A small self-supervised image encoder, trained from scratch.
Training: muon at rate 0.0025, 4800 steps, batches of 256.
Data: trained on rendered solids tumbling over patterned floors, 6.3 epochs.
Rows from expert 6 of block 5, named by matrix and row number. Rows with one number belong to one neuron. Each number is 500 + 40 x the weight over the matrix's rms, rounded and kept within 0 to 999. All counts start at 0. Numbers have three digits each.
# up: expert up (model.blocks.5.mlp.up, 32x64x128), inputs 0-127
# down: expert down (model.blocks.5.mlp.down, 32x128x64, transposed), outputs 0-127
up.4:491466499552456497476495514531484460498629510436413519539506448479430586543486500473463487540512499566459472489568497496488436485495522491490570545509445490516483488477474429497499507511561483463504522532424498570562514529502527504507514505523531494503474477486508522529518510520511511451500583458548561526508514494506501537444525443474523526506461475478522537470468469409506527547512
down.4:500531504448517476500495514506529561521486538602490494430513529525474518496387494554550468489486508503507498500551527528548483475459456471546557454484484479442544470452482465464538447525444555528510488465516493535499439524499511518482483502551464489526492544470509461528530469506469475453527615488510532499513518430523476463498499526447471568500492464493492521455511492476430462521468
up.5:490498531506567486506539560504549464463418498472548512518476432516515524502503500535516532531553458468497498538493464504533537436483415457548533487499533536504474552485547544458532493527517457546468530506569513511502534539518519463529482442478532480514479470470536495527574541516524462469496464501485485509581496494507523485464498484481468534466467401440482456494505449528448459500526
down.5:452467501449496512477436543492529503536556566449510524526492447495494484512547520505486569480461566492486436524580469461507554449503473523441427464529462496449496506468545480428475550492538497491524491496509486508535541503538488509467558447523483562534553552441505527470536481490496463477525468533518547519497572451533480519481502497514472521548448501506472495509521451525477514550511
up.6:544543483427532551450537505469504504500503475493575475504466473464521450471508559468533473474477492446533543524507498491542457511514504453553490442507490467517435485559465511497499576479497494445485494491478518443490486502539528492494481533509463549529548527516543468515543552531528455572516538448460504521536443517515497533493522542538538518494513529563475519477472487494519546526488
down.6:482513566500476462516472499448438541485482508527495473532459507445498480481505496478476523496541498493518458473492527494497544583484444555484454503498501480471494520524511506501461532460522524479513566460474464497502473512485518423514474490516470562514468534496505468513510498441535449487482481553529475500493514497453510479462578530475452495542494530531531576545496463503491471523476
up.7:507504496506490536477432478518524475536558485501594497550501483385480548567500515434504520468493465515445506532490449430434471523514508517439494551515491481504444503462531534571562486492432476480519459537500511415484544447449494500485601483525511527498527516453578484466502542520488545504521556492482547516452403533480501516520483548503589503422503509471523476473463445598534520538550
down.7:458548543545442488504533440500509559511405522479486532512524454493488458429453429465495473535486564452466500487411498520458527492588412550516426490445561519404513500489471497478453447490517462513537495522501493581551482519419505457492478408497453510517554515545501466491526538521576470525478539506506441479430526509582578538533545492516507504510547510528526550500490460437491462488520
up.8:614526463488448459507482478535515431551519558460528481559428462483477515540482520433491554435538515460493494446471492502478480561579496481528543476577487453514446485490587477537548545519577492472479507520499494525483528471482567516446475579533535488449527497453529516514471521477467519528537539450503557434462478505450481443531471475484499462517456546497455412516496491543518522483460
down.8:534565490528467494514520498511477545480487385526488493433559541443493531497484508541494455468530578507633515427490513490489488471569527555515532524487524488415531491449557469454452497522562524515501538494491497479466432536552551479526487506476442486534531497493474497581488504526559425438508534488449524484503461525493526453498555504513590513538526512542475577449448545395503543425470
up.9:409521519486475522538466574538508544506431547466524580438467519512458433554507583445552520477468520500452533515498484493489561528465435485533522482428557503478536582522465558422462513521504483507504521516505524492465493492500453409486532476543474517559546539445556473518530517400518518466519506413500496475498585497468435422574574501483460484473561480518535497458468505482453540562509
down.9:496556525489433536511498555466520479487586554513514538476385499434509506543501470433567566526530508547489482484516453494442487540444566539386436538516435508489477542588557519505497475528479476494508505453449480548498503533495464432486533583567567531504440482474508462455488478522550496495507512518485516482492479495492549431587458490546575491464556519559439415572421525472513455516445
up.10:531524511517517526462553499493506518471502521492579539537550513525482523431512424476454484524487491533528500454511474427434374522458592493504488471459485467563422459463500545497511557481521502507494521587517474549499514599418619519503506496442508568488516520524485491500486446491479541477491506484539557421408490504490523455541511536454451538492508516470534484539450570503446507495443
down.10:474511453523465511497460453486581468572545435497530518496517499465464493508466542510514497492439443459502540490442488547437445446530405490510472542513523492529568492547447510531513527534442512499478516551561448410515471511526558464506465441542471481412528544442394561498542467488491468450425508485507553496470524466499529510454431483455533493490520506451482560482518534577542551472481
up.11:662519511501503555474554517503479379533474590498567467625528507464505555474512513518479509498525452575543471456548484464430518527433520496466517471531407560454563536469471440484563472463481515502444521522510529485469499531413478545497551458484494464587523512558526451564471444401468442509570449459516468508526472513471526487554616456508379498483502521461443529514498534557516469502493
down.11:435475497513442521544459504561438461500525472535528537468537513541495459547449509523490564475512560566551443420469451506613540502480505506485477461472553480522512492569502522491467582494512544567544526543483515557529599518544580443505564439468495504473566465503442507528556525565455543585471399506482571460454457441474493491516464426445502512542478439490471603511507504550495461440498
up.12:581536502541504500481476483489487542563491505458486540524453468533569524531529537522526451558497449501495491489505518538521538511503488530489474534534535583453467537463461505528492501485524431496424509467490502456561500458560542542473470510503434497476509410533488597415492503477558511495529545524488509495417489531514453518479470464530586472496463470508540559446494551484570451470437
down.12:453548418457484531564523482493422571437536479482499479441500504478479489543530458483549401463480462449538485600466501526531473535435507527530523472462452539490496525504457479604493491428515472476547464496439497432473454543543483541427435534540536471471500465564480516523503479487497401548532460481506490478511494487517494532554513479505535544506462477474500480462513489514485413423510
up.13:499498499566461539493524370475500390475534351515499516433513489491556490426418438486473547490515498582570527450540556513505519443452499453517508505533495515415531486472491448535548430490458511569534515587502506450414511554513545557521517429521463446479501507531475442612524461487461467496563562614500550516442483533529541517538449459528473506568531518476454491503499453558411542567488
down.13:470496470474519507511454494564517438471499468494466502466534495543579530443566554457496474503502500532447509515455550522488518417518491475561497595548561476528537580532487465503527499488492579575557518487471598450527524577474528485495483479417501493500537466501434421491564515434491563420461447523542534428525465481481508533493416532435508484488482503516525509521486479542438533532518
up.14:521446495530482502470481544557534606514403484480482563525450469547519487481505495525505515507524501468467550448477495492472449488553511493489603560467475502554532556371536547461470518479503561474560489494418483469515551605524514512454494478507482497436471426526493525501593469460466548553470553464544458500501517487481459492479493552471496517530506458562479473514518507498508546508466
down.14:526414518475478489480447477483532605469540537517576508509466479464511500500468513562472542509495462502457504536519429506526531551498465524454567487475500481567524537537419528440495415436543490497549440511511444522442528436540495488523503525521477447498520465505497468552499490523478483486576484465486534543510458485531511515542479453491462499486507472412579459500513507437555488495514
up.15:522534512519532536567480447453477523479510506493489466566519543535524524508534485469500495519482490521472486591414481488506454469524476538479420500413447454465481536572429597500448474520506552505456496523468487575508495455453524490511519530539487489508485533557585446485582524492443583472505533546433461552502513476626468510514441425481433502503514480460497509452479458483513498524497
down.15:479498540501472553501462496518483545545506436585474472521520519482553471492482494439547553521497461533543549524548536471506502494536500518442490464504537546489546495531459522454437488449545521491451569568513490524573490499487456398474425593513528521490521587558515513439522575530469478472392540511523536458500482449554453472495571510513484480479530538499490461511501428478485483485438
up.16:471526467516518533532499429481521416443510567540536470518524527470526529524472494504489481563530562522477441492550464460511481486442480540552522561465478480549583510514491532487465469488468516485548529455431530511527513507508465505476509509503498509517513536464396532549489539553543500502443519531493577499467511483494477521432574505499463468509509461480528478533502480427512567557501
down.16:499480528465512477493469456480474492479487523508488475453516463496571506478486465537491497510425495484490524471493512502470511504545470527437492563509502502550510509509534513488504527482492547571548456474521536500492494511451562483459596525551531439555443518472544483475470408528459465470486479485512522497496526504460510479492547566519541461509508475565431534440462449498410432565438
up.17:514505470526530462485440483478499540471469489499516412446440497626624437518488504529431480504506513510525515412447489523535544515531533495590480500518476520528544465510489482440511457502532467500549512518530467530495475549485577510508444407418477470495502536555475527495495449555555495429460468524511465494555475542440430520457518535535487466582508467530464519525518534465472451450547
down.17:515501495472569468447486410445520433515533501441477480497532435533371519525531386562483471540462491443467546489505521503489484548494567474484508446536487454556534462516525528553463488451413403505563469507455511432507479481475487506492509492440544527527566423437569521516527561507469483556529538550465477577538432429455478499433517496456490543524442543505576431456515485557432455520575
up.18:491429472539385519483424607529496496544543490480509541565511492436452490504529484513557471512501488549459490517531540592477475481438446552487504443495456460521511555476550456377552487485574481523492482483470498479533521508497534539485503505469499454540445444488518569593523536500544526533489462481468481492546488453475531561494490405502423505466522513501524521518487526485494569507477
down.18:505493541501409499517467514552482534451505537468416538483486507565483472550475563453486511497460499460522445501524554496530524499469540492511446490375555610460522499529484534460467517502545558530526504436504571497494508539547500537462535444556503501550450444560471485519500553535497546443428535496482493515550512483517512460476448534455516537497563528478543527469446577492548485540522
up.19:507462459498485557544616498511483536537417548473442487479506538517504443453520572512480555483554558445571452503460435463508406503525471477533509504517470521479498505523514546431480596485492513448486438512519493509512516530516467531577430379419483556490525502447567465456511474532469475446603466512516440577493487526531518540580482508506484487507486498454404531528466484550427568435526
down.19:549517500537515537470562435445538537476531560547547529476548518438492357422505505495458531470515497488524493452475437514447520582509465465531468531534526475496447483534467528542528543550475498522498513456475477495459608509546448420493488447509547509476476497505418532536515517502481465544520497579551580450454494478481437538477573549512442519481436507504468484523511442532508516524493
up.20:485540518509506560508584576497487480471571476502541549571515578471428555543551481502456505539535448472453525510483515473474421469476465478538481543492578564476466443526458541501509478513462472519447528516544529373531492479484472536498475411502460506509529540554563473511437524468468542492484382454552528456565563524499468432464495478521439535479518541519461467529476531562479465482526
down.20:513587428459514460593427488519501419474442509520429488471591500517442549526492489398464523548501489475513430511574481518502500476494446514539462518456454491449513493583522395477476575499501482467550439491486524479575511481498537509514483413494530562435488486558501539490494524600545522527469476547559484445459485532519515551452494484501497451481497534493518445478539560442536588549421
up.21:509500390467516490489522526509508493537514504497487553511463544497453411474534438497465490505564479455525419485480516501561501495480486431523464441584609485544455502468529482463597571474547530597484484455472517526507447506494512434512541422471489511473534496563512502519543547556484460530477472532434542450560509520505420520491508540422478528479481462497478520524520480449596503535527
down.21:561514509465500475407499528471452536456494512506445504504474508477485489468549520498523539508512440542521483432552420508509529443434512532525498559505472524501465553540509553464520491554515553481456502561472464470533450464512588577523511463477480483543491487495506579446500442488458469520561516475445481507558513485539564527455420477532445531503515518470520559453480471480466498543487
up.22:453539457465502546517459457529542484503545553616413515505518468552419495460481440568510581527536446514408528517550498526553553510496446511534508520498504522470493543469460469489496559496554473443499446432491477521465466512516376548488458535452495470527588483529464511477494520451499533528584438546493457513498480516517488538559564456470468495539528552441406505423532504474445469492478
down.22:561484506508482494510508474513489445446464539500488517499537526509469475535489554542564479524458493415573520413564515502451484523524521455584418481485509534503501532513482513502498478433500536568457465556456543437491469530534456570560460481528519571539554487589507434494568513520547528545503550538484446493499456534435562468557481548537371541495513477481467522470458450492427563448508
up.23:502486482533458584500498478487466474530444536580520480407418491510511464477495494506554530545557437513513484516577491513511478413548493585479455507475564568548438489487489536543468443471579527528554500501462480568454527436549435541490520516417542504461521491558401519473517521449525454536588482545516487534455443530441509497490491463467520485489471509457522456446426517451525578550508
down.23:566488487470502471538544437546513504470516462535500437420518509546493506491446521540450517489463460478515491544578493497494523461509460455490561424535431524501511536489618506579507527497527542596488489513468529516545484515572437540534431490525537504475442452518521380546518447508447516591519497464508497519526492565435513538487505494529485492429443475457501465449440427478507470456476
up.24:474524503495494529447507504502489476466562491494500485488542501479553490505532532561522503539518493498478467566547423504499539494519493549500475435444493512507492495508418444515490530557429537484500546540518493441428504528463481532645443512477449518436458497520471439478496552552497426550511462553487436481457495513580495473432488441535507453517535516548543487521467527462492559556473
down.24:464481540469525540534594491499462474432454513483466512569499527552563464480500475431498500468577511442451529550490491443535543510442437469480526454486469511470545480546503511530500496437438497477455539520410556466487415572574456498560552485526460494537500564530495427493552506450483487508446546534481457495535556435474486510437539515466534508460460459534470483509491497496558453505509
up.25:496498451488529448489530467477528484522592473553441488519525534532547513556509516507456516517479539562550514476528492512529544484419486583439530494574458507516495424507503483402433567456496454529473510562522502508457538527494508502450504489489446464470497509483460417475434452528451524443564550469455569481504458542492503503503502500514515490556551552456521427467485484538526521520492
down.25:485486480553536545517535458548578542493491581498458468571581572516501492475530485491496501530481481516559562446500538502555471484545543471520492476546440460529567558573418481547527509463512540529491545498506513532480536510466565510511456517496522455449544466467460476483537444465467507487401429538480456428526500532486520480500498567461494521484478502493492468497470475522468504438471
up.26:540490455512532507512482473463546458560415501535550467554549473563490578526529523537486515495453511560469480494434466486495520450506500478473486546492473522531448540431566419574555560514445563540471520515553528573513522482548584485433433442431413435540536449478528444520486508517479546471488487447492463499564456519474489447515489491504545532481513497552485497477535500495465527429467
down.26:539498421463459400533466582465531505486503555447566495493489464453488531534518523500420491459528511542529468452542502497521491449528509484433582481492524517483502433496502446472509535497508540469563487489521488507459501458493528386466507520444530473478454455520481510562442521479506489471503535537551511484489496468453557472512403461525462492437473506559437516506508500504553492519459
up.27:483522520511451519519542526494520454471510550513489532381529535476543539563536483548471483501480524502540524603475476495494485541450551496431484529488438489440513420432434523570525484535491521469493543422549511450580489457510459515559436493564498480466516539530455458479537542508478458489516473510510549528406421530515512495492517488528558522564495475500512623531512407465468536517470
down.27:480495521500533519504478492473479469528508422477462499503444440537547500483492572479521512442465571438466526498481472406497521514471416534481532489426483510481428539549418514522525482438519527521487448531438597531522515534552530488452464524459530452529513479549499502461471572446508521480423475531462527497477506502521529472424459479523485447460488464446468429477505570488518504425475
up.28:447436555523466446479544540517538437495519537496513525597471439394376450510495601584513529533466476443451536453577474483474547477491507510497413494507548487423521482445445485507613485430477506495452492562526506494515507459450497513501540426499538452511514523536517523573470487464452544517459530451525454556454476479564575545544440532469579511519473441534514479504494448581497469564507
down.28:417476540435511481526620463508478576503395382530531454467478441552464471515511523443422510492521525527511450438474501501478486484442446583484487564466544500464458544529469501484482474499588469443492468429490456485520517518509514461461530534523513562446432488523499486557447478569463572534524568457491510528507493535558467488632528563581488414567490549465439451568479463526475550546469
up.29:482481464502537544465537485512454521492530516467502484592543533424494445488491515509496539480532499511454493466514499536418483495493482455431511531548469572487586504453468534458532508471512465468530490497540510481552485529424428492505566493507531481512536453473436481496535502526507453542519542441467574517516535478474513612468497498503481539516504555510532529482496497484515526511464
down.29:555448508510463538454472474543496521431526547500519443514532490504469493522477514482491400498469542472512489417435490532521492457489503522487462492444508482545512546488494558494453544542544495531541503483480501521533557479446484469496489501478515515556514467496480506467496438489509507501472458498491470422481512563507496445494462529534516500492564430526550630435486497507532530519499
up.30:487560499533454485473511520484548513446561539469526503451521467508420498401536464543522570475508440605495520526506488485611505485549482471466549529512487486488458555519516523376464536520586564473503551589458479527474528543472411482541515510467451485485504435452477537585541425536509504490510478478439549456452474441444470498550508454491573488530506475489407477442543487597527542472553
down.30:570541475515569567497409536527500469474502542527474522527557535512550489471514531462470527562500415602507545577545434507489506468485492451523536539459473454496516508518447500482445465506487493513521583439575509492417445489495440477406446426526424549485499463525523471491515480481522521484503445468501447471483528491457570562585540567589446554507466496483515561444518494433592427506511
up.31:471539420544528508496527515492484392488463428544532570382496472498615520527545567474483575479541624478489489496515496474422529497531501488463417518537511591482494459562452482539539472572526506528490557571495478561429498488456521471519472518503436522455488490408503520505490513494564435474443482584554457509487500519518503461474524503505560535475481464396510533477478497550523523455512
down.31:487553564471533524547576558505547470566544460510443498506440531400472451452494451499558506443488590457461425547634482509471506508499434494497516553551510531511507416466569521562485547547551360562437399553515523524514496511462576486525463435572494489464526506493480439500511455454546525472451501544449496523479533537457461502438448512513435512475533469450517494473452522421588426446502
up.32:485490568583524478550539507494569436506451489534500577480495465466518527433526443488486504504593449567482511492496502533471499497489571498471512487525443479462498493505467537460562484477526461575461462518497554460562541514517500464432424444548550460558423494503438518541501514535541457494493446480596512528547519482493457475440507449486460455551533482504459480443489560430499530523442
down.32:573522489463493504491427488571513462532467502475516549546484510512532502503480492476587474479461564539477489446451475465564510429536465595467442481470513485491501471495437521472503478495510544542546510509486547427508580481558544501546444471416510509484544523521483429471457446436480451446501529485487503495523469480506518547422509439507541527449453450460505490377512519519489527508507
up.33:504519499518511488519553523563461541478485453492558450447508457547554503559491520509530488521464544571460544413544445558478496471455551449473422469503559509485542457503377471531487525588486507478522456524501451533542540586498522502483457452556452485511468490416447507481454493502480488432485504451586545532520465499449512474422495474554536443538490473536605498500473453564485575519569
down.33:530410568513498444523473490494517480482468554474538471531566578546526498479494488453385504460437430451457468568467492520489542608515498469453535486491426476484502509492549510485498498534493427511510453491551508496565514564532557455583509444460481510531427527481441494476572467498467474458526509505438453451493583505494542458483525456411548462471504518505487383467511527570519457539448
up.34:391498556614533471497432562549512481516476569430490422461470483462438505526458490461480521551526515484508501506500487440495495499531459501453532548491537499516498465421528571487447453546495476521511527523519509550590522514526532532515575492511473510490409534495559524475479492513546555379427515459469571443600512517572469482479480456481477493521516476545509586508477448413494497508532
down.34:464544515474531496502542554480521536505397432574450481492512495521504519577439531547496496497496449421556512514513481557473427460522484525475477440589467510455642498512582523429503474586491531515465553553567468547539460488570475494593481526418469586489455491446603530502406467545477514472513510426427498556563499541576459530511491495517577502514523518549530431503488541500527519500494
up.35:414479502472483468462517490482519444553491598535433505519555496503518502525492526537536503464557534403504515512460460460513522543499534546528541480488503527477507424498490513514419508443539472468448512525514517519455538509465504505552463534549526490527529497536526469426511553493507449614510509503527448501454531502479474523551501411506505478540474532512517473468531480426444422512443
down.35:586526556534534536525528531426530534424508505552482442540483509483499468518524506458481460519517517492470528527557560539447475505537505515530466560484502507525504442466485537464475492456468487527442565562425535469482499533566478515515441597552506471530509473470532507515498473480497468514525543494478506516489501513482521414457466528511557484528447527563450479501489538450407561472541
up.36:542569506497495504506510539523462431526514571431540424530499504529525564481478530458525469510479462541506476501447490474498533487534507452550495443545543471498435519461512495503574398542496501540507404493471510410440509515535616504515500551545562460530515459470471548517468508488522405509502560510515493483450475541535485493527536505520470498468501532579425414536527499504534523476511
down.36:534574538452464531450410505499507412462508445496473471474463475510430540490499507571519527441545471540490527496509494452468527467515491556484497547457478501512445497489476475533551531455523590501531453519454526478469455499542480449481542433492522486477506504495482510497433441468533480498496568472496469498450476519512551526530588478493574525583505539555484495473488599458538457455547
up.37:526514504457492475471518522458512497554487523446504478486492464473474422500521474428447527456489499566529491445517519560514543488463457495577504507545522513556559595550523513483491433441488452468460528413507460447461495545547536468489553551485495547533479478423444518476497465530534484429505505527509478428464555506530518525505536485484534485543532500484499502441516591471492443542442
down.37:482494484613533543545506533499530535493547524509525514464500523515459467541468554538554488498496439528443470484497514519553561517450557547439455521497512482483464495579507442501479546533482451539536592447424535474502490499464492502427484543416457528503510509513515458439473486430451527533551517527537517512422497541512522486513511496470520454493477441499531534501485548542467448524492
up.38:431497494511564458520514369495481509468515486491508494479520453419408482493478479498479536564515518509516483558472491508453458489486503477523560469557460464571569553541517444498472482432597559425613481468510485598444524519531516467513502513485473557496536470460442518586502542503518555480543457504495545508517525530423477449440481575453506520434495563495439529481527454566549416551515
down.38:527553492461531463467441516559501519495461527494515522446532517543428504527453519605554446512501405536502500533503476491564515483530485446470466485492585476531579491513520488496487476575506504558500482417575519529504451466444475547513458510518510488467556468458506471462517511489461514461432495525508527494498492479489518450503536496471418498585509419453507629472516534502419493579447
up.39:476464490497516525489544534525500507510545520462496470452576444498519491530479407526512541483471426543508492550485530489474495532521569570528551504476431530532483534477498442530510434462541526481523568527517516469458499490500477365473544509421532514546523484557513460449511545446476573488570521453492500542465449486449495522555522469501469534484457463489488470475461554506453455559473
down.39:476532551505546495478462495531536541576491432460492490461520546456478530537467484414490482493537507548512430559531515547569458504575514569496495548518520559482475463524524425470472463485500493452516450525496472532537512566543504451511477475482492507432587487501470520472528496505543581475497561511470460453538481441503530513485461500509492516419522460488385509520544513498480515468472
up.40:413508531510491505558511457479541568485416518496527478536471500566491553439509504495501499432437582451497507525463459462506521512458500480546470505484515517474560526524483491588456495505487511442432480480417503522557433526484573430511535528521459516480555471519525558473438512553496477563476591538578467479458508422516434454468542489502442504463448499483468527512505454518479490537531
down.40:510477480438495500438559484504510481446554433538506473566524484411515525463505598513583508534401479464556519505488497542407472558561435473452499540508573545480540500489563519473496470573497583615462511573463497581512443480488542491515456518534485504465494479452445503504599504511462507525554474502431475508444465401523492581515509440453470528535523531465563495484507500539492548510553
up.41:502488484478453512439479475480545459493450510522518507519455488512453505470502548575469546482530498510525515566542507557465470485501541521494456586501450491484460496526421475490504396483505521490517454480522576448510494470496533508454417485416533542477509467549493571471513475538520485511513508543515452531460607505475530536525466534559494535509481484496532439505514506457557505492536
down.41:521484468464495538539481501417447504484528393512477442549525492437459525516520513456542488472576456482520494516579472476438525495487493485516500515461536485544512506492492448495528539520527468575522481527512503456520492481507486577559526420497515431485438547493540474466506485537477549576571513468448497528517473496482435507459503482506502438548468491491456449496447472530531573500468
up.42:454507491515506528469555486485492524503533546486495511611538479448494474523496487485489515468567506488525525518486513550479484478539493467431499492489539468574518475487483508471536465456518464486437456507500513477494480515538463548550537560473569487531494486496491518498544485434511420544537509506494569506509498495419476539483501506510479506535449541456506563454494512469570467483503
down.42:552501488489477529544506416449519471451500503510497451491464473524526441427540533465483467517534477532583534475456537514536509409514504470562491443422502514568454488497537515520519551584513475481434468552495553485495532479444447500499455495487528520490520438515487545490480450509512563485480487473456501474463531479504506500525478445492473529548460459476512601480491543495520499492515
up.43:557511572535564523471474515462471537437496507524520526418541511540534515512536361480485528541495469526561489566517478496417526474484446547542464556550491508498494417443505432439487513552505516560502504482502540467469457585474542482501423519552566504548500506485612466487514504501539550437537578482583480529488441433399473480470443500599448475446512467438513555568502533397441521491487
down.43:443564529472473449489497571488488556464527448431531511507616545438476559568514525543492514500505520462532530483453482491532428561474488453387532476521595519490535510446553454497477505485494561475495566479513553506604471533529493528410443451519507483498510535507438425505497524496463534432437528578444578537507518492563505465505479408509405497396574536413492513491567520527441458529537
up.44:455491394481553527525536485435520520480516508450525509473551521531524501504526504511454461503503523513510528502497532501480499523503491512458524555493534502528434488503458434538478486499468506497493552505516529538425490424497527472483522504516453543508533488510525538494498423487500510516484484533559538474536525534502467522515486436500503454511522499454536534566544507481514421469518
down.44:493488443527536490618557532477571459409495425510583490478524497431464451507524455410505413528485497532497478502514535547513534514497504512531466481487487537509453521426516544568518487482532532471500436561538568454526517528523481513508439550506503490572485404489479600476472477519526456479502450510496478501577424559492550513509483515503445495538510532516498412486521472494565503492487
up.45:506486554469471497522480607455490429474600465440569475467438528419477488525487581488529513452528553487448522426485448482525524441483494529450513512536528509474584586585514506537492467485594502516529502483509462490517505529481490541465437528480445467532493538523496490551509526491480570398502460483555509500416494497449502537479405568510488468453471546534480513479484453486558513498553
down.45:470536502534538510521553410467505488482565495601574472405493424543505520556518471544457535471550474472506526509467434542478463412433504509462529504451434454444540490540512488457507489485490466453496502412492517545536489495526461503508615486506536538530424492482564480474532535442522513515487523504501511596462565437563579452442558552471509547510503468467541505495514564429485455536522
up.46:426531513432515511523490532527476479533512490423498555511479501557455443512440468500483536496529488494511501495494542489442497487449488450471502536483478512458528555399520529462517506442540522454434561449572476540555495475497559475473628535421513496478494505470506527436512543509475500475525525590368531557494531523502424494480501522504512499413564499579460463540516505459477570465475
down.46:485441461536474572440548478462465530532587475430499565525510479428448535454496488571519551474490428443508498519478439443485514418476454489549479490550536403451452524514499534477505516489490460501507496536481531452529466470494552548480543533580535489513510493519460515467500495431492509529566497501446491571490484480506453512508467564585464486472558522589549532584524514465464507455453
up.47:501449480552476469475495439442533581468483504464488511501499528539555485520567505537522449510474588481556528411563543540579577478484489431414486468485578460510413430476499524474453521504508493485582518495511487520489555458497539424445471488547481499513461552456449440565447520472555547499417449500582479488558538485542469495495430460539584497499458462525572491505461465417501466481476
down.47:437490515467592453528500506463507498500470482513480531522546493540413484443605545514467448507461483493431504532543570579474532523476463485473498475577490462458526461517527484508531472508473457508473462513494559467470525466470469496567506527458530518522475506477464524457497481513414452446510555528527462553583492547463411552473439565521439508486504558534519450440447481536587560487547
up.48:444527490529478532494524497458526513479482511406458499483438463448488468491445500564493528551476543411425478508485480461521423505521413475450468546513555484495512455536524551512542504491476486509489479510509499497513510478537465541538510508552519474544546477490514492539529526514476472559411491461522473475535504521468514512497548511478531464497518514532534537467493487514484446465482
down.48:451487433430523456496486431501546491495513449536573494490532555500553460501479570411510491482537487489512472520480510483462497557534478524489503475370492448495460522451473507417487475492536529490526471514482448550467505449492494584463517479494500509550478485536523530478466514481461559456536463478434501465457551645570513513536538529508560447511488563559491470462525444546523513491473
up.49:496454454492557445504523536487462492504503473540484466507512526498433555464578437465488500511512500466498497539475473539484541430443534531480488497468503509499506523563449461485503486543439442473530474542514511554447535409626456503547499570481488486418492487493491466495478554523596556526537403511494542442510521527534559516422558544494502526515485517449498434486488543477495533508525
down.49:428543507526530505601495512507490557527478466565479457488532434629479475494472528470539513538486518515542446556549509481501482440509463527532536484513431530472487534521472482471545532422488550494517424439449446519511564554494459504566532495553519541481517532504485462487486485464456439482489464517494529407419530478477489508506468548517522498435463483516498494544492425499564531499520
up.50:538448361451493456509497567513500530500392535488552484544512546465517618471487530526516444508479539461470481452479541476504557485436463501502454544444458510520518427529451468488529520469498525545579492438538447534525498514583435406502500528554522510470498458418542567535443460569561497433505560598464416539550454473426505509529425479507454534498496464502507552539483514556513482515508
down.50:449450418502479482527487530442503534508507547514500501423512458483538541573489539477501494471514629507549450478560566510545445514471607510537501457511404571467545474479613422513452489553562462514537435525550461486431485481519489560467470488510513475505491482526350446466495502560472497537518434572528518490539478482509432489419546472560493509477601504513578474596470487530486526460411
up.51:424495416474546486489518465483523504491539548490412467508488524524525518479500579567534437513505491503526488453526542511547523550426487556524480471547514570489515434487514509452410453495502432483510488549517481485413538519500486530442466487542543507498514479486521471422463538551480501610496497458507520556480510552403465484526455517500472566528498528543467466522542457495506504445457
down.51:607466482543519512541543494477560517539549449538436473553488534394492500511552503466504469514460462501475477520578554523519459491533574482498512534544443455477443474517508538501547544485562453434504533459472585446468528502453470534523495504498529502493491473494510583498536479482531470483458505563538459447554506502462503446546504450523464466463482516541442469519534483583470526471500
up.52:472500468547461510503512520475505460514532458454498419550450461322472553510480575533504522446485544405562487496479485510477534547528476494533489495570507467511550592448507496558490441508487552491474409407482515487520503453529547539485489496497500478534503465541533538492520502441494475430458510572513464506462506499474507487527527569482492481449477433587500540534505482518585414466546
down.52:500597473513458527524549517491542547491423562476612521475474456521535526494467528487544503511513555534446479535572560453539427472503501433507505512465539526476504496435481508511511516516512506489563431454543467548517564539466516464472507485460543491480483468513456616554509474479497490536556523508505490566486510438545498514493612484481491434583458542433558533564447527541382516519439
up.53:521517494531490514520466522493488573495509489453473494465477556568542475479487456468493539517524540474476479462507540554587580483469445472455516519507433558505516466421466537430498493492455543474475472512459556461507518510515431517470547467582455435538533476434458472515498480482490453494520511516488537463439450525559504528514526547530577524550488473511496496490532468552495449475498
down.53:508433471516469522525477522477573551422495532465520452534496539508506541459478504446486457522440536499474544420505536502544573506484474458518529459504464509526535462514474509463481485528547498506510511438512515528429514429430516508471426533437516508540506544534526558485540516506465473528528421461529479507440482547513493471535554487470479452528553525477609529479510459528547493391533
up.54:551489523481471531443554499503497492531461491496529510492526458538544535461481435556512502441484552496560491463535549556471506465520530473520489548530548487476460479481463569582506527502437486430494487446488501523554443497496528467438580479489444509535463516524503493501511519521506566460504498476462569464516531503471539527493472511532505462458485560453502453495470482438428429504525
down.54:461571467480553528499497552441476492529524489514505487450607456403494501436477535513441526525523488461482455502511492527567546482498497541517557487501553540542483416566490461528463486491434533533497544512455478456490541440559525477498516513487484579461527516464493600440490532516503510570483504559532470484511508482515487541415409524445484493532564523423540535487492531531515517545511
up.55:433504594526462479578472473511504543470501612507392471477505465521528537462466478551447517486499519548510480523419481500490503519506502476504457516472392490520456482521422555526459516572492532437508499483568461450565466487521389499464418556530492472497497531533515492481465485493580556493460580527513556488436535488623521438481563530501518495457535509526472557488494431491516471503514
down.55:491505504473507517465468476535536434532432495567469542574524537429487530507542487432502472510468480509501522468557486370467438510426507562521429500510474491502468524582424490364542441549458532498435528613486466490530528453405506518537475506441499433479510546540482520510447488505543508534402448526488446587538519526538461548522510346491511499537512571446443509461507552516584620560500